From a checkpoint of a small encoder-decoder audio transcriber.
Model: 4.32M parameters, log mel input, encoder arch crnn, encoder norm batchnorm, encoder activation relu, encoder depths [1, 1, 1, 1], encoder widths [96, 96, 96, 96], decoder width 192, decoder layers 6, decoder norm layernorm, decoder activation swiglu.
Training: soap at rate 0.0019, 1100 steps.
Data: trained on short made-up English sentences, spoken by a formant synthesiser in many voices, 2.7 epochs.
Rows from block 2 of the audio encoder of a small encoder-decoder audio transcriber, named by matrix and row number. Each number is 128 + 24 x the weight over its row's rms, rounded and kept within 0 to 255. All counts start at 0. Numbers have three digits each.
After each channel's rows are labels from the 100 clips, of 14976, where the channel reaches its highest value: "loudest band" is the band of the loudest frequency at the time of the peak; "responds to" is what is common among them. Only what is clearly more common there than usual is listed. The data: short made-up English sentences, spoken by a formant synthesiser in many voices. In brackets: how many of the 100, against the usual share in percent.
# conv: width-5 conv (encoder.blocks.2.conv.weight, 96x96x5, each kernel summed), inputs 0-95

conv.69:147087103098083128072154127102123164150140115160144114104171156106131122145166125118106128101140138131152126161117101148149146151120149171119106108095134140141102084118168140138180136115141101155116143112168078132133126090143114109109122108138142137098123106129103143147117151113186148163
loudest band: 250 to 500 Hz (66 vs 19.1)
responds to: /z/ (100 vs 48.1); /ɪ/ (100 vs 61.4); /h/ (87 vs 51.8); "his" (82 vs 15.2)

conv.41:132172152106159161121158120103145111128063112152162107158089094124153167120137099120152115201117141146098099120142134133159114146128103115106149122152115141138103157099111153111153097162121106083099128122105075124127137160117124113121133163079134125134124125099106114139122139131136156103
loudest band: 250 to 500 Hz (48 vs 19.1)
responds to: /b/ (66 vs 40.4)

conv.88:129155099145157119123109099106092128169103090143133109106128130157124145123132142136138119166161127120122151101189144118177126169174183156136128150132103144144128124073094131143157138142147116131124125133111177112203137116122150142152135127156154122111143109111088108099121129146129161140
loudest band: 500 to 1000 Hz (61 vs 16.2)
responds to: clipping (25 vs 7.7)

conv.37:163136112172134105162149163117105141082144124103151149089109096098117119126116131154098159148141154106136122137124124117142123127185118165113115129154073127143133122126170094125110120130136202127132127133117136150119129150110133161155163105127107141121138120143071122160173149120103161090
loudest band: 500 to 1000 Hz (45 vs 16.2)
responds to: /s/ (98 vs 51.4); /ɔ/ (63 vs 21.6); "this" (37 vs 14); "saw" (28 vs 1.9)

conv.93:107139188176166143137155090142100157089115118185137168101164139101079139112138118154126108108121152082113141113165136134143116122115159182115124110154142125118123136126152144126165109110117127112128160120146110162154096133166135154136096121122110124128093101087114143106141145120133090119
loudest band: 500 to 1000 Hz (80 vs 16.2)
responds to: /tʃ/ (35 vs 14.2)

conv.32:153126119141155135138158119088134155091098155117180154181109135122102083122155131101149068095139097108118089114134135124106115123115143163098197102147118150117106081168104126159102115141130115095135137118136111156140124148128127114153109133151094139109096127146138127101114141160142113148
loudest band: 500 to 1000 Hz (78 vs 16.2)
responds to: /æ/ (73 vs 35.4); /ð/ (72 vs 44); "that" (49 vs 13.8)

conv.74:105100123118171133110110072123145139119165111142107151129160159149105127152130142111114122126106129083121099172142121141147128174089135141159109099160109078103115134130145147089110124113109115127114105086121094188101163125132152104164133128130157118150137167087107136109089111152119150118
loudest band: 250 to 500 Hz (47 vs 19.1)
responds to: /z/ (83 vs 48.1); /ɛ/ (73 vs 47.6); "is" (58 vs 13.2); sentence kind: question (56 vs 25.4)

conv.54:083097096154166116157113104099099162162105127150116118144087091129162122143116129135095128116100113138166152111144121133122111107120130157143115104147194117121125134117077091105129107157151136121126128133120114148138116127089157132118039144129150126145129175106155113158134097142119126132
loudest band: 250 to 500 Hz (48 vs 19.1)
responds to: /ʃ/ (58 vs 21.3); /ʊ/ (47 vs 7.9); "pushed" (39 vs 1.8)

conv.64:114156146098118105138155130147127191122110070136142135135122166128103117136132157114119132123084122133148138172163097115169139106148106151127158114183153095142114152100131119153121107089132111139111112111092072163119127107104073110102113148133148088136148100125142119133110154158134118158
loudest band: 500 to 1000 Hz (79 vs 16.2)
responds to: /b/ (75 vs 40.4); /ɑ/ (69 vs 26.1); "robot" (28 vs 1.9)

conv.42:129148117125117088117115131121128140105138113142098108146140140152163151168119150161167134094125111155148089098108122139151074118096167101119117152075117148122124090121057099144164093126131156128117108131160068152125129100179130130120125125162115124106137110103144116142133125133149171117
loudest band: 250 to 500 Hz (45 vs 19.1)
responds to: /i/ (96 vs 54.3); /ɛ/ (88 vs 47.6); /v/ (84 vs 29.6); "every" (58 vs 14.4)

conv.92:144136154127105141103082129121098119112121113109143124102107119141142150113146149143166127114128140125175136082142123112147096137100102131136141098123135135176115126129136150151101119198120130091116135116078117120104087176137126085162175136157078080133086086107105137125121118120152128131
loudest band: 250 to 500 Hz (59 vs 19.1)
responds to: /z/ (84 vs 48.1); /w/ (65 vs 39.7); "is" (43 vs 13.2); "where" (32 vs 12.9)

conv.94:136132131125108126126082138096151128126135154097100141141112098147128113084102131108141124128124132131133119114107130123157095128144111130148104153156173158154109154159151118126125151073111093187116102133113115126127121123121092107094109133077092045093159102134154175116124132104118100125
loudest band: 250 to 500 Hz (39 vs 19.1)
responds to: /b/ (73 vs 40.4); "his" (34 vs 15.2); clipping (30 vs 7.7)

conv.45:146198117100180110188086119102158148147152109117129126088154128133125131160160111154131086146157126171128115110112162144130104157136125110131107176104125096117143178131122134135155139128155140128140143151168121158133133148126107089108156157133085145106116164123129132131123154112161138125
loudest band: 500 to 1000 Hz (77 vs 16.2)
responds to: /aɪ/ (71 vs 35.2); /tʃ/ (47 vs 14.2); "child" (28 vs 1.8); "shiny" (25 vs 2.5)

conv.20:114123146162120087125117129131162146147115157152094104115106113137076104130163142116114096108102169092152124115116151113173126142102146162093153110154104134117140125178121098140154115184094153157139128140152109127155119163103147144121131155136116111136078170185152129100119112129122126107
loudest band: 500 to 1000 Hz (56 vs 16.2); 1000 to 2000 Hz (25 vs 3.9)
responds to: /ɑ/ (53 vs 26.1); clipping (30 vs 7.7)

conv.56:138132152118115142136125089139158112124158114119104161141096136156175146095071149077146145096086126161128149091088135089151117138097128154157070094113131107099136129102136140086149101151149098117137127142122108126086136102106074149115142124090120095121119121128125115096136135122140117121
loudest band: 500 to 1000 Hz (42 vs 16.2)
responds to: /p/ (58 vs 27.7)

conv.58:100124091120109125151146144143076134189125133121150092124165089102133149082082120139130124149140135088152126104112142147146092107130132137149168124116113134130113124124122107150180180138131153162158103098113099172125114098186104122134135133125168095107119149088136127152132131143147122131
loudest band: 250 to 500 Hz (55 vs 19.1)
responds to: /s/ (85 vs 51.4); /ɝ/ (79 vs 48.5); "his" (35 vs 15.2)

conv.29:124132185117152134135125136121099086155101137149129093155099151136168128094123142070107110119134143095128164119143120104110171108107141181096134117098141143114127151140072174134107116145150140109120181106133110103116143127136124119119129160170129130129094126176132124145158155148099127089
loudest band: 500 to 1000 Hz (83 vs 16.2)
responds to: /d/ (79 vs 51.7); /aɪ/ (70 vs 35.2); /f/ (53 vs 22.8)

conv.14:132144134097148144085103101160071180146137124096158148094151180167148124157154116117139114180139155133119125151104157072115112126122133146130110152142112130101104117113111111118135111129096116126117139120119113141125131145116120101075085108142152109125147145120123087113153064115143134094
loudest band: 500 to 1000 Hz (42 vs 16.2)
responds to: "that" (45 vs 13.8); clipping (33 vs 7.7)

conv.61:120119100149162135190126150146125144132137127116167164117157164123144155122120129113145095118152148144143103077120140169129120138111152117132118098156102121132152109174147131164183121111094139127125093184133099117134152146110165125147144100162192138149137140123164126126132146165134092153
loudest band: 250 to 500 Hz (60 vs 19.1)
responds to: /z/ (100 vs 48.1); /w/ (77 vs 39.7); sentence kind: question (55 vs 25.4); "where" (53 vs 12.9)

conv.80:127187157072150130076129143107139119130153102098143078113102135144131118116120111166143118137113118081165120076124128173148144148091156124152154130137131098137129115124113148180137121095104104129121143094137096181092134165116121153145123131126165130110090107140129103145115126125126155150
loudest band: 250 to 500 Hz (51 vs 19.1)
responds to: /z/ (78 vs 48.1); "his" (54 vs 15.2)

conv.17:113174160133117126147181100119136129118174116074150160129119109198144120135145143143156139128152091139106169124132144127111119156091098095143170163155130149147127136101169134099102138124115112116128166128133125158113128136108153107135143097140134137171130132157157162181120133151109103149
loudest band: 500 to 1000 Hz (57 vs 16.2)
responds to: /aɪ/ (86 vs 35.2); /m/ (80 vs 34.5); "my" (78 vs 14.5)

conv.67:114186154125075134128116099114151091122117115143141093108121121127124128096110110135082087116113139123103086121126135142136140184077107148167115125124144136096156107148176133151171148112117093126093148140148150134068117140099152136121158111122146152127125116128121135155093156146130113169
loudest band: 250 to 500 Hz (55 vs 19.1)
responds to: /ɛ/ (91 vs 47.6); /i/ (86 vs 54.3); /v/ (80 vs 29.6); "every" (78 vs 14.4)